config.toml
dataset = "views of escape-time and Newton fractals"
color_jitter = 0.2
encoder_norm = "rmsnorm"
encoder_activation = "gelu"
encoder_mlp_ratio = 4
encoder_inner_norm = false
text_encoder_activation = "swiglu"
optimizer = "normuon"
momentum = 0.95
batch_size = 128
lr_schedule = "cosine"
final_lr_fraction = 0.05
adamw_weight_decay_other_params = 0.01
Rows from block 2 of the text encoder of a small contrastive image-text model, named by matrix and row number. Rows with one number belong to one neuron. Each number is 50 + 15 x the weight over its row's rms, rounded and kept within 0 to 99. All counts start at 0.
Before each neuron's rows are labels from the 100 texts, of 14976, where the neuron reaches its largest size: "fires on" is the input token at the peak. Only what is clearly more common there than usual is listed. The data: views of escape-time and Newton fractals. In brackets: how many of the 100.
# gate: MLP gate (text_encoder.blocks.2.mlp.gate.weight, 384x128), inputs 0-63
# fc1: MLP up (text_encoder.blocks.2.mlp.fc1.weight, 384x128), inputs 0-63
# fc2: MLP down (text_encoder.blocks.2.mlp.fc2.weight, 128x384, transposed), outputs 0-63

fires on: "warm" (56); "colours" (44)
gate.180:40 41 49 36 32 60 22 58 36 74 61 69 35 52 58 89 77 59 58 23 54 69 54 33 30 26 47 31 44 56 46 38 47 49 63 50 41 43 44 54 42 39 40 71 50 50 25 41 73 37 23 73 32 55 45 65 41 53 55 60 57 28 41 44
fc1.180:79 57 54 42 61 61 34 21 54 45 37 32 24 54 40 52 43 62 37 84 50 77 50 58 58 61 46 57 64 39 26 59 36 38 62 31 68 55 54 47 34 57 42 46 86 41 49 64 28 52 39 51 55 41 06 35 63 61 63 48 48 36 62 32
fc2.180:74 41 62 54 61 67 46 60 82 61 36 52 38 49 45 62 63 77 50 49 40 59 50 65 55 66 53 49 45 73 46 51 47 69 39 39 26 55 00 65 47 29 44 65 70 69 28 56 32 69 51 57 63 53 53 57 49 20 34 57 31 61 72 48

fires on: "grey" (100)
gate.61:39 47 43 52 46 41 26 40 43 80 61 67 44 30 57 75 42 56 63 22 45 29 54 38 57 64 73 40 45 87 13 30 38 36 54 28 51 44 54 47 57 64 50 71 32 54 44 63 78 50 49 86 66 51 30 63 29 71 42 60 45 44 37 66
fc1.61:19 64 42 46 54 47 68 68 59 45 68 41 62 37 34 52 22 52 53 54 66 33 46 62 42 68 46 20 51 67 52 42 62 79 34 63 62 68 62 37 61 60 51 31 32 48 48 63 39 36 33 02 41 09 44 40 72 68 56 31 61 73 58 49
fc2.61:35 47 65 34 26 64 42 39 83 50 41 43 53 41 61 38 24 15 59 48 37 43 54 39 45 56 48 25 67 58 61 63 24 65 34 51 57 42 69 55 36 61 53 46 44 43 49 49 35 36 57 28 90 62 46 59 55 44 34 60 28 52 75 49

fires on: "set" (100)
gate.323:37 36 37 38 36 50 39 29 53 61 77 75 74 21 58 64 52 40 59 42 32 43 56 46 44 34 31 65 47 41 30 60 45 46 38 31 39 35 52 55 46 54 52 44 68 77 06 63 62 44 33 61 63 53 66 38 73 48 39 70 44 31 32 62
fc1.323:45 54 37 38 48 59 61 47 40 47 48 62 67 15 56 43 41 40 51 55 64 37 53 32 48 31 32 63 50 43 34 65 25 43 29 42 59 49 56 56 23 56 38 62 69 71 00 61 60 51 27 61 68 62 62 39 62 62 54 75 37 57 46 53
fc2.323:38 38 36 59 44 49 29 42 65 44 66 70 60 33 56 67 45 47 33 30 56 47 50 32 32 30 54 74 57 34 23 67 37 50 29 26 43 54 61 60 43 73 66 39 63 79 06 66 50 56 41 51 65 51 63 16 77 60 55 68 57 41 53 61

fires on: "julia" (100)
gate.131:32 24 35 60 56 57 32 45 60 49 66 53 54 48 24 57 54 45 54 65 64 62 45 49 44 52 75 55 44 63 52 14 67 99 59 58 21 41 63 37 71 61 51 33 36 64 47 45 67 32 69 55 47 42 54 65 41 63 37 27 56 28 55 54
fc1.131:06 14 50 32 44 56 54 26 47 74 44 13 85 30 65 26 45 59 68 48 57 47 46 49 53 60 38 47 82 49 60 72 62 50 40 63 51 68 73 41 53 50 56 38 24 43 48 39 41 43 47 45 36 72 59 65 53 61 61 19 35 41 46 51
fc2.131:32 12 50 55 23 56 79 42 75 75 49 58 30 51 43 46 33 62 74 38 36 51 49 15 75 57 59 68 73 18 46 21 69 67 52 51 53 49 74 51 44 52 64 27 45 57 21 29 49 43 37 35 75 47 48 20 29 61 67 52 70 57 59 40

fires on: "set" (100)
gate.273:31 43 08 40 36 49 51 34 74 73 80 50 73 36 83 65 49 38 56 32 43 53 29 46 56 37 41 73 36 29 45 40 41 58 42 49 37 44 65 53 34 57 58 60 73 60 29 67 70 52 13 54 41 58 74 34 51 48 57 69 45 51 57 46
fc1.273:42 25 43 46 56 54 34 31 43 57 67 67 65 16 81 49 52 46 53 31 42 31 51 43 50 37 54 57 58 62 17 57 50 30 47 27 32 26 29 49 28 41 39 48 56 75 36 68 67 39 41 86 50 46 60 42 46 42 43 64 54 47 34 55
fc2.273:31 52 45 46 34 44 41 50 66 28 69 58 68 34 42 58 35 57 52 14 58 64 49 39 41 35 51 67 57 33 18 66 49 45 35 40 54 57 62 73 44 52 75 52 64 72 09 61 34 63 30 65 49 41 69 20 67 43 57 64 49 60 64 51

fires on: "julia" (100)
gate.185:72 28 50 59 47 52 48 50 19 56 51 42 56 65 44 45 47 52 58 27 65 47 39 72 22 44 58 32 54 69 45 81 53 46 21 48 24 54 51 43 35 54 49 55 56 53 53 42 48 12 34 69 28 49 53 65 21 46 62 37 50 56 45 65
fc1.185:64 46 40 50 54 56 19 49 52 22 23 74 47 51 28 63 82 45 42 70 44 48 59 31 47 29 26 52 36 29 46 48 40 67 54 40 79 27 34 51 68 40 64 46 48 49 67 57 56 59 27 27 53 43 28 25 36 67 39 48 75 55 76 55
fc2.185:47 82 50 40 78 59 52 54 33 56 38 63 71 44 57 68 51 57 60 61 51 78 59 55 70 46 40 51 19 79 48 37 65 39 53 42 58 27 10 52 37 37 31 37 60 49 70 72 58 53 39 71 46 55 29 40 64 51 22 41 59 47 40 47

fires on: "<end>" (100)
gate.366:38 46 50 43 46 83 45 40 38 55 51 63 57 65 44 73 25 44 67 33 49 55 69 55 77 54 57 60 70 51 47 86 43 46 51 32 62 48 55 75 41 33 66 45 55 70 58 20 50 28 30 64 33 41 50 50 52 35 67 18 08 49 61 50
fc1.366:45 57 43 76 39 37 70 56 46 52 58 50 40 42 48 38 48 57 39 53 63 72 24 20 18 48 31 51 36 41 55 53 54 58 62 47 32 55 59 22 77 57 66 29 54 36 26 54 29 45 59 43 57 61 83 16 43 77 31 74 73 67 27 39
fc2.366:27 48 47 59 32 70 16 34 38 67 52 69 58 45 51 70 61 48 27 33 39 71 47 61 32 41 49 50 50 59 39 47 38 46 33 40 66 54 40 64 32 61 36 75 61 37 62 58 45 45 40 44 29 44 66 36 71 39 61 44 62 44 48 83

fires on: "set" (100)
gate.147:56 31 29 87 59 52 43 54 35 61 49 53 43 57 57 55 25 58 43 64 76 54 51 63 39 74 50 52 49 51 47 54 30 71 43 25 15 47 42 74 63 49 55 29 62 25 37 53 47 52 58 40 54 79 45 53 16 39 29 63 53 45 34 48
fc1.147:57 38 58 42 58 57 51 56 53 51 66 14 56 65 26 37 30 42 45 49 48 72 52 75 51 53 58 57 90 69 71 36 44 56 36 56 41 84 72 50 65 64 44 52 49 35 28 01 37 36 56 35 63 51 58 45 73 08 50 64 60 52 38 39
fc2.147:56 42 53 74 42 46 78 33 69 39 35 61 70 67 40 42 62 41 70 52 44 44 80 42 60 56 46 82 67 42 26 13 20 47 33 45 55 47 56 31 44 44 59 34 69 56 65 43 30 37 45 73 78 55 36 38 49 44 38 65 25 58 51 56

fires on: "roots" (100)
gate.373:60 53 56 54 58 56 65 20 47 76 66 38 49 22 76 38 44 48 36 65 58 63 35 49 55 38 46 45 45 62 61 70 50 49 48 47 43 56 36 28 75 35 48 62 54 25 30 38 47 72 53 27 39 53 39 35 64 53 41 38 56 48 63 35
fc1.373:43 43 44 67 40 38 43 48 58 46 55 64 44 62 48 52 48 71 76 42 30 51 86 45 40 71 46 57 40 31 61 45 39 43 51 49 35 55 48 61 09 54 49 58 48 52 80 50 51 20 60 87 57 70 57 47 61 65 78 42 39 55 21 59
fc2.373:55 45 17 54 38 19 54 58 48 50 60 53 50 53 33 62 57 66 84 15 33 35 48 52 25 57 38 69 46 63 74 49 53 56 78 49 36 16 50 79 29 71 29 53 65 58 50 44 04 55 69 51 58 35 60 37 57 48 62 49 55 35 56 40

fires on: "set" (100)
gate.345:35 33 40 40 63 39 27 61 63 53 43 59 43 24 93 49 49 40 86 70 44 68 59 74 41 43 32 38 48 55 34 39 35 41 42 48 64 27 43 55 53 34 71 67 38 36 73 84 77 48 34 62 33 40 63 43 80 62 76 52 51 41 58 71
fc1.345:43 55 47 45 49 45 32 65 58 62 35 59 46 49 87 62 34 43 58 54 69 68 74 74 25 64 50 53 57 49 52 35 43 32 44 14 65 21 38 52 35 40 67 57 31 19 70 78 76 46 34 36 34 49 73 32 61 56 75 61 71 47 43 64
fc2.345:60 40 55 43 62 55 69 71 66 66 43 52 49 55 42 59 59 66 74 45 53 66 58 47 45 58 37 32 53 63 25 63 42 39 42 39 33 47 74 52 64 54 54 62 29 64 40 43 52 33 24 53 53 37 36 41 12 34 49 31 62 56 29 60

fires on: "colours" (100)
gate.70:36 25 51 43 62 60 40 54 95 25 63 55 35 76 56 31 54 62 45 65 49 54 46 46 76 52 54 44 48 34 33 55 48 34 62 40 60 44 68 57 63 40 53 34 47 69 81 36 57 39 33 62 46 14 51 43 44 52 36 44 37 56 45 73
fc1.70:52 57 39 43 52 42 28 36 21 53 43 38 54 25 62 31 50 44 62 62 54 26 54 34 28 32 63 57 34 36 76 55 52 63 40 41 53 55 50 37 06 63 48 54 46 20 51 74 66 43 59 39 57 70 62 30 24 58 83 87 69 43 66 28
fc2.70:58 44 43 52 30 58 68 30 73 55 48 52 48 38 40 25 84 42 51 48 45 52 41 23 81 43 47 70 41 53 21 38 45 46 40 48 68 52 56 32 50 46 64 30 61 75 41 52 22 45 43 51 58 70 69 45 20 73 60 65 23 63 72 53

fires on: "julia" (100)
gate.295:65 64 56 59 69 62 19 56 73 42 30 74 41 56 50 72 21 49 44 44 49 15 58 31 41 51 38 51 70 53 64 57 25 64 61 51 67 33 52 15 56 49 47 55 33 45 59 52 56 28 64 45 45 27 57 51 42 72 23 49 51 43 73 44
fc1.295:31 61 55 42 71 65 50 44 59 26 40 30 28 32 63 63 35 81 58 51 38 57 52 62 32 52 82 41 61 65 58 66 65 36 30 75 51 76 19 68 36 73 63 72 56 45 55 41 34 54 40 89 70 45 45 45 52 15 46 50 46 32 48 47
fc2.295:63 34 90 66 53 45 47 41 32 48 44 60 38 39 46 29 56 49 51 35 34 48 68 59 66 71 68 52 43 34 31 42 31 44 40 63 36 76 32 39 46 63 44 85 72 45 37 39 45 59 63 74 52 60 43 50 66 47 31 62 28 59 69 45

fires on: "<end>" (100)
gate.282:59 33 57 76 70 68 42 83 72 44 12 39 46 76 40 77 32 34 34 52 67 58 67 54 38 46 42 45 48 79 49 50 65 58 53 53 45 32 32 38 56 56 46 38 23 49 42 29 43 14 65 29 48 35 55 49 47 75 75 57 39 75 67 70
fc1.282:41 36 50 29 47 61 49 37 24 55 69 51 47 53 46 28 55 56 57 34 50 72 40 54 53 55 58 36 45 58 50 66 57 63 27 51 29 64 70 65 29 57 53 51 64 23 52 51 58 74 42 58 50 42 70 60 41 38 43 53 77 35 46 25
fc2.282:45 62 61 43 47 60 35 44 73 34 57 83 69 25 45 27 40 46 68 48 65 25 59 29 50 41 49 50 70 76 36 46 29 50 58 50 57 55 69 38 59 67 47 42 68 31 57 80 16 64 27 75 53 53 57 58 39 47 68 64 57 37 55 49

fires on: "warm" (100)
gate.102:69 42 49 77 57 53 38 58 49 50 33 51 68 54 67 35 40 46 74 65 47 40 55 76 64 80 18 52 72 57 46 35 39 61 36 57 30 50 69 25 39 47 34 60 51 43 37 28 26 33 68 31 28 31 48 70 37 53 20 74 29 55 79 28
fc1.102:55 32 43 41 64 51 15 29 66 57 29 64 54 52 61 53 40 48 53 85 59 40 59 50 79 79 38 63 57 48 64 32 55 33 64 47 34 66 64 38 56 43 22 41 56 43 39 49 41 32 78 52 47 63 34 44 36 59 25 60 35 47 63 40
fc2.102:84 49 37 33 66 62 26 38 79 52 63 65 50 76 61 57 15 56 69 39 39 58 43 46 55 31 91 58 40 48 43 70 61 64 48 71 48 41 41 29 59 46 49 09 61 36 54 58 63 35 66 18 71 59 40 32 37 57 36 62 36 60 55 40

fires on: "grey" (100)
gate.254:42 55 51 30 22 56 38 45 41 55 76 49 42 38 52 63 60 55 66 66 29 66 77 41 65 45 56 52 52 41 56 38 49 52 68 69 41 28 38 47 44 43 38 45 27 27 64 56 66 35 29 64 33 52 45 59 75 54 56 41 50 48 48 53
fc1.254:67 45 31 38 42 56 44 55 54 73 47 39 44 58 64 61 44 60 56 62 53 45 35 76 37 58 29 70 44 42 65 21 78 41 78 73 36 18 14 41 47 46 67 53 32 36 46 52 51 30 35 57 36 51 49 58 40 39 42 62 61 76 52 49
fc2.254:60 39 60 64 73 58 36 35 52 34 36 61 63 61 64 33 45 49 62 65 71 34 73 38 74 72 49 47 30 19 24 64 33 34 50 34 51 60 61 34 39 78 28 21 27 62 70 46 58 47 44 59 82 30 29 36 36 63 53 61 61 52 60 50

fires on: "colours" (100)
gate.17:56 40 44 67 58 51 47 68 67 35 46 72 54 75 56 57 54 65 64 72 47 65 61 66 74 57 50 22 54 66 39 52 36 52 43 32 18 41 51 52 52 31 61 33 47 55 59 49 59 48 34 42 29 09 55 47 55 28 28 47 65 52 15 54
fc1.17:71 64 58 69 41 41 37 43 38 49 47 31 65 34 38 61 34 22 46 40 64 53 55 43 32 19 49 57 68 66 72 48 54 61 49 69 69 48 62 20 26 65 41 60 35 29 25 64 34 73 63 33 54 81 58 46 45 52 97 41 59 38 62 42
fc2.17:58 55 47 49 37 60 64 39 51 53 41 57 45 32 24 44 74 44 44 40 55 42 50 30 59 27 48 67 40 56 43 22 54 45 29 58 78 63 46 55 34 48 49 47 60 67 45 56 15 55 36 57 48 72 82 62 23 58 66 63 36 43 85 52

fires on: "colours" (100)
gate.34:21 33 40 57 45 65 77 79 57 59 41 61 59 43 64 30 67 85 50 64 36 75 77 66 46 60 41 85 71 63 42 22 43 49 23 39 52 69 68 58 46 33 17 57 44 27 64 46 55 29 46 33 45 44 60 50 78 44 46 47 67 38 49 66
fc1.34:30 34 52 63 38 51 84 68 48 81 60 43 71 70 65 48 68 48 55 59 49 92 74 58 63 53 34 73 65 47 30 29 47 37 39 54 33 54 63 64 36 23 12 45 62 35 74 13 52 39 56 34 48 46 57 53 47 64 24 56 61 45 26 58
fc2.34:56 45 67 47 55 69 13 62 49 39 46 65 49 65 58 61 42 59 32 58 48 51 66 33 42 39 70 48 19 64 74 72 65 50 57 43 73 33 76 34 45 35 36 32 25 32 52 87 50 49 43 70 34 77 71 52 64 31 65 48 53 55 61 32

fires on: "julia" (100)
gate.281:63 58 61 24 85 54 36 56 32 86 45 48 43 41 33 56 43 51 41 57 32 38 42 53 55 54 64 68 47 42 43 70 47 49 54 45 82 39 37 54 73 53 56 40 66 41 52 47 29 71 43 81 72 50 21 79 56 28 52 77 33 21 02 48
fc1.281:28 35 17 68 41 54 38 60 52 63 56 40 31 67 42 62 49 61 50 59 47 68 33 51 46 56 82 86 82 72 32 33 63 69 45 43 63 56 49 36 39 57 48 59 42 26 55 70 33 68 49 51 55 40 26 73 47 57 48 50 74 57 53 79
fc2.281:51 68 65 78 46 37 37 55 40 67 35 54 36 34 23 58 44 42 36 41 44 47 67 59 39 49 90 51 36 43 69 48 38 55 33 32 58 46 44 52 49 57 59 55 40 35 60 57 34 74 42 96 61 52 46 70 55 60 57 89 58 55 20 41

fires on: "roots" (100)
gate.160:42 55 51 47 50 57 64 26 54 71 47 37 57 28 70 27 49 44 34 56 66 53 36 51 64 20 33 44 62 63 64 55 67 48 46 66 71 55 39 33 61 26 48 58 59 36 37 31 59 80 30 28 37 35 36 60 61 49 38 34 67 52 79 58
fc1.160:47 48 39 64 28 45 40 55 76 36 57 76 41 65 47 42 53 66 74 32 28 51 71 45 43 54 49 74 38 27 55 32 44 63 61 70 50 41 47 68 08 57 60 36 46 63 81 56 50 23 43 72 51 58 58 60 51 54 63 39 40 56 36 59
fc2.160:64 50 23 58 28 23 55 47 51 52 64 49 56 52 31 68 54 72 78 13 35 41 50 47 22 50 32 67 57 63 70 46 51 53 88 44 35 17 51 65 34 80 33 64 53 55 53 51 08 54 64 56 51 36 66 45 52 52 62 49 50 31 62 46

fires on: "grey" (100)
gate.42:44 30 35 45 56 53 34 41 40 71 56 62 52 61 92 58 61 67 68 62 62 50 76 51 34 67 36 30 66 63 35 48 71 50 17 37 56 33 20 39 27 40 55 69 40 47 43 65 33 21 55 67 58 46 19 63 38 20 56 53 55 46 55 54
fc1.42:90 69 46 62 46 53 44 58 44 24 36 65 80 53 37 59 46 57 53 59 59 29 39 49 68 60 34 49 32 61 59 43 65 51 44 40 70 19 64 61 29 80 33 61 50 51 51 64 55 55 38 53 46 33 05 41 32 36 63 38 30 46 72 48
fc2.42:54 65 44 12 59 45 45 35 58 58 57 44 61 43 33 78 42 42 78 60 54 38 62 72 68 63 57 50 50 14 25 52 61 54 47 76 49 36 49 52 30 37 83 31 34 79 70 29 68 51 73 48 60 37 59 59 32 50 57 91 44 36 66 47

fires on: "julia" (34)
gate.357:50 73 33 33 30 67 47 49 60 54 45 49 61 78 68 24 32 36 72 70 64 30 75 51 46 52 45 89 71 73 21 19 44 63 39 47 57 65 48 40 48 42 61 22 62 38 68 71 40 61 42 48 46 29 43 40 24 72 48 38 48 41 56 51
fc1.357:33 54 48 42 39 50 53 72 76 64 50 66 37 59 67 34 46 01 54 56 61 48 70 47 43 55 48 62 60 73 79 28 59 60 41 42 65 48 71 31 30 41 71 33 54 47 64 41 41 58 47 52 44 46 47 58 26 42 50 52 53 35 39 52
fc2.357:49 65 65 42 46 50 84 62 34 51 54 61 50 55 62 34 62 23 47 42 60 49 54 47 43 51 68 65 53 92 61 40 68 47 48 41 50 72 47 18 42 30 60 51 44 41 50 32 51 58 73 49 49 51 58 63 35 57 33 51 46 51 35 46

fires on: "three" (100)
gate.318:58 72 60 39 29 56 43 74 66 70 61 20 49 40 58 57 19 51 20 55 64 50 51 45 52 38 52 56 46 15 56 54 15 52 44 27 80 54 50 64 42 71 50 84 55 39 68 54 56 41 40 61 47 46 58 49 64 44 65 47 43 40 39 33
fc1.318:43 74 81 53 44 58 59 64 65 48 72 49 62 36 58 55 36 52 23 61 56 30 52 34 66 38 33 66 51 39 53 38 15 59 59 38 58 70 38 69 33 55 52 44 49 50 61 42 31 35 47 52 50 61 65 49 54 62 60 46 27 62 69 59
fc2.318:58 44 29 48 51 57 40 48 60 77 53 65 80 30 50 46 45 54 52 77 53 39 38 56 48 41 28 58 33 63 42 51 73 45 71 66 54 51 42 28 42 59 42 24 50 46 21 42 36 50 61 39 48 64 48 75 70 51 52 48 49 44 51 76

fires on: "colours" (100)
gate.300:43 74 46 39 53 44 37 44 51 52 49 66 64 48 41 23 48 36 31 34 61 95 47 57 61 45 45 81 63 76 49 54 17 29 55 78 64 48 46 39 32 68 55 40 46 40 49 57 66 56 35 55 34 64 70 31 76 22 31 60 88 52 59 67
fc1.300:64 65 58 69 28 60 63 68 85 55 46 41 56 52 37 67 33 55 57 44 70 27 49 53 42 54 82 72 24 17 59 55 43 85 60 38 41 42 59 70 56 23 47 42 31 51 36 48 46 54 42 45 56 28 37 73 18 44 52 48 30 39 47 19
fc2.300:61 45 45 32 48 53 64 88 54 42 62 55 81 83 46 53 54 57 48 58 69 62 53 20 22 41 30 57 60 57 30 44 36 53 72 47 45 60 37 73 69 55 46 45 47 18 65 52 30 62 47 69 55 85 44 43 56 47 43 67 42 27 41 30

fires on: "warm" (100)
gate.98:54 29 39 45 79 48 16 65 67 47 41 41 61 70 48 47 36 43 71 66 36 58 59 62 66 58 36 64 74 62 51 26 40 68 46 49 36 54 74 46 67 40 28 27 59 43 37 06 57 57 69 41 73 44 39 60 42 25 51 59 45 30 48 30
fc1.98:46 21 41 48 73 47 22 49 67 53 37 47 49 62 56 31 40 48 63 65 41 30 65 50 69 39 49 58 86 43 34 20 37 45 25 53 56 58 69 45 67 59 32 44 77 20 50 38 36 33 76 43 71 66 73 49 25 21 41 78 41 31 61 10
fc2.98:52 27 71 69 49 58 33 67 63 62 49 56 46 58 63 66 07 72 58 36 52 58 41 50 43 28 70 58 65 42 47 26 23 65 50 68 43 40 72 43 59 54 63 23 68 42 54 72 43 48 42 53 43 72 35 37 27 74 41 52 30 48 40 18

fires on: "grey" (100)
gate.18:23 31 52 58 47 51 59 43 56 45 73 63 84 52 72 32 43 51 44 43 17 12 47 64 58 56 63 44 51 36 42 25 56 47 62 53 49 65 44 73 66 40 53 44 80 66 44 51 50 38 60 75 49 68 47 64 35 28 29 49 75 56 40 64
fc1.18:46 45 66 67 51 61 84 55 57 35 62 63 57 45 44 62 33 56 30 57 57 28 64 31 41 58 62 47 63 61 43 56 35 52 58 55 18 30 64 35 25 39 35 46 64 46 37 33 36 35 58 52 56 43 58 47 58 68 49 33 39 43 72 28
fc2.18:62 79 59 47 45 42 33 42 43 68 50 48 33 55 59 40 58 41 34 49 35 56 31 41 75 56 42 37 42 30 35 64 51 44 48 59 48 43 28 25 52 61 39 51 67 28 49 70 63 63 61 34 32 29 65 64 36 55 47 76 61 54 41 55

fires on: "colours" (100)
gate.358:48 39 57 32 66 46 16 49 38 55 59 41 60 57 37 69 49 62 54 33 43 70 45 67 44 41 59 62 58 47 77 35 57 60 19 47 67 62 47 36 48 63 53 40 33 38 47 37 51 93 41 81 54 43 24 64 52 39 31 69 70 36 40 82
fc1.358:59 62 53 50 18 36 66 50 48 06 63 42 56 40 49 47 64 56 66 54 66 49 75 40 55 62 41 26 43 60 38 62 47 42 67 35 44 41 56 61 44 37 38 68 62 50 49 47 75 11 58 38 54 47 74 46 41 69 58 25 67 53 57 15
fc2.358:48 51 53 38 27 53 63 36 76 65 53 28 47 57 61 57 33 24 66 27 53 67 45 44 72 67 49 41 51 59 34 38 40 38 56 39 49 70 74 51 39 15 58 53 53 74 47 62 48 40 44 56 40 63 35 38 56 49 53 14 36 65 64 39

fires on: "grey" (100)
gate.236:61 60 62 48 51 57 18 25 57 53 38 50 52 42 39 37 44 34 30 49 28 52 62 44 64 56 37 40 48 49 31 77 39 42 69 38 55 42 63 53 55 14 37 32 50 45 29 44 63 85 62 71 42 54 44 63 04 47 49 79 51 00 43 46
fc1.236:34 43 39 52 62 46 51 45 57 87 46 30 79 52 63 44 30 25 64 40 44 44 46 75 69 61 46 48 77 46 54 51 44 63 43 60 42 63 87 37 46 62 51 48 41 62 42 65 78 28 49 37 45 70 64 61 53 29 68 56 35 37 40 36
fc2.236:56 40 49 81 48 59 40 24 73 41 34 35 54 64 45 50 49 36 65 56 29 44 33 52 45 73 63 65 28 58 54 37 30 58 32 79 51 45 66 29 41 83 57 41 52 75 44 35 47 29 52 45 73 56 56 39 41 54 45 51 58 62 31 20

fires on: "set" (100)
gate.235:51 65 48 56 43 59 35 59 55 62 34 71 52 71 20 40 26 53 49 68 33 60 57 59 70 45 37 48 38 61 71 54 22 50 34 70 23 40 66 65 68 71 78 74 63 26 29 55 51 64 29 36 32 32 73 69 35 45 42 51 63 28 55 28
fc1.235:48 40 47 62 46 55 44 53 63 26 47 44 50 33 80 17 41 55 44 55 71 43 49 60 38 22 11 35 58 51 31 44 43 49 61 56 60 63 43 65 53 39 37 35 49 42 70 48 60 39 53 39 57 54 20 33 54 53 61 47 57 53 57 86
fc2.235:45 51 36 31 75 39 44 52 52 46 66 36 58 20 82 48 72 34 80 40 58 42 18 50 26 34 41 10 47 50 32 46 45 36 77 55 53 67 38 30 55 74 40 38 40 53 31 59 48 27 67 65 52 38 36 42 64 49 77 36 47 79 49 55

fires on: "julia" (100)
gate.382:47 30 40 83 51 48 19 47 63 44 53 56 54 34 74 38 23 65 57 79 35 31 41 23 52 43 45 32 27 43 26 42 59 38 67 44 56 38 42 35 69 52 35 30 41 46 44 33 68 60 20 50 39 50 62 70 29 67 68 69 77 23 24 59
fc1.382:21 30 26 70 57 51 52 30 54 55 84 51 56 26 50 27 51 69 37 22 41 43 57 25 40 61 76 11 45 38 43 38 51 45 68 41 27 86 57 50 52 71 32 31 70 42 37 63 48 67 52 42 52 39 68 56 43 24 54 67 57 51 32 59
fc2.382:54 55 82 48 37 41 34 55 28 55 57 62 27 72 30 35 06 15 31 41 74 38 31 54 40 58 19 34 53 84 28 52 54 30 39 63 59 28 38 44 59 72 62 58 72 46 38 40 56 56 70 65 57 73 40 49 76 52 54 19 46 64 63 30

fires on: "<end>" (100)
gate.158:57 43 43 63 82 44 68 28 56 76 57 40 49 79 54 23 45 59 77 43 45 48 33 18 51 62 34 44 31 50 57 52 62 75 38 42 58 52 66 53 29 61 45 73 44 54 31 33 45 53 31 38 40 71 53 38 37 59 49 68 32 83 35 48
fc1.158:54 49 40 33 13 65 51 61 68 29 41 57 38 30 16 74 31 58 34 46 79 67 61 58 36 74 64 86 59 41 62 57 34 33 67 64 37 72 62 43 64 59 73 32 69 57 50 60 37 43 57 49 31 34 47 35 55 54 53 40 42 50 59 35
fc2.158:43 50 45 37 02 63 33 71 51 17 38 52 42 16 22 68 45 44 26 57 70 51 70 68 61 54 62 69 63 58 54 49 25 32 57 43 45 48 51 43 81 49 64 19 66 51 57 52 61 43 54 58 42 26 53 43 49 47 56 41 66 29 47 43

fires on: "colours" (100)
gate.201:47 53 47 45 63 45 44 25 52 53 55 73 21 37 56 66 40 74 68 62 23 20 67 54 40 17 35 39 33 44 29 70 64 65 65 67 40 50 69 61 79 47 56 74 47 72 40 47 34 58 67 74 56 62 54 62 50 37 36 60 47 68 60 57
fc1.201:21 60 78 23 58 32 41 55 68 35 42 25 52 57 49 72 67 53 36 70 39 39 24 60 45 43 75 47 57 57 56 68 60 38 18 50 49 42 42 47 60 21 66 38 33 43 41 55 61 54 45 43 49 47 37 48 60 29 52 58 64 44 29 58
fc2.201:14 50 60 34 53 61 54 47 51 38 30 24 64 48 35 48 57 47 68 48 58 18 41 58 68 55 60 46 46 58 40 54 43 31 21 46 38 18 34 49 77 31 44 31 56 50 32 38 73 48 62 55 46 40 52 57 51 47 47 57 66 41 54 61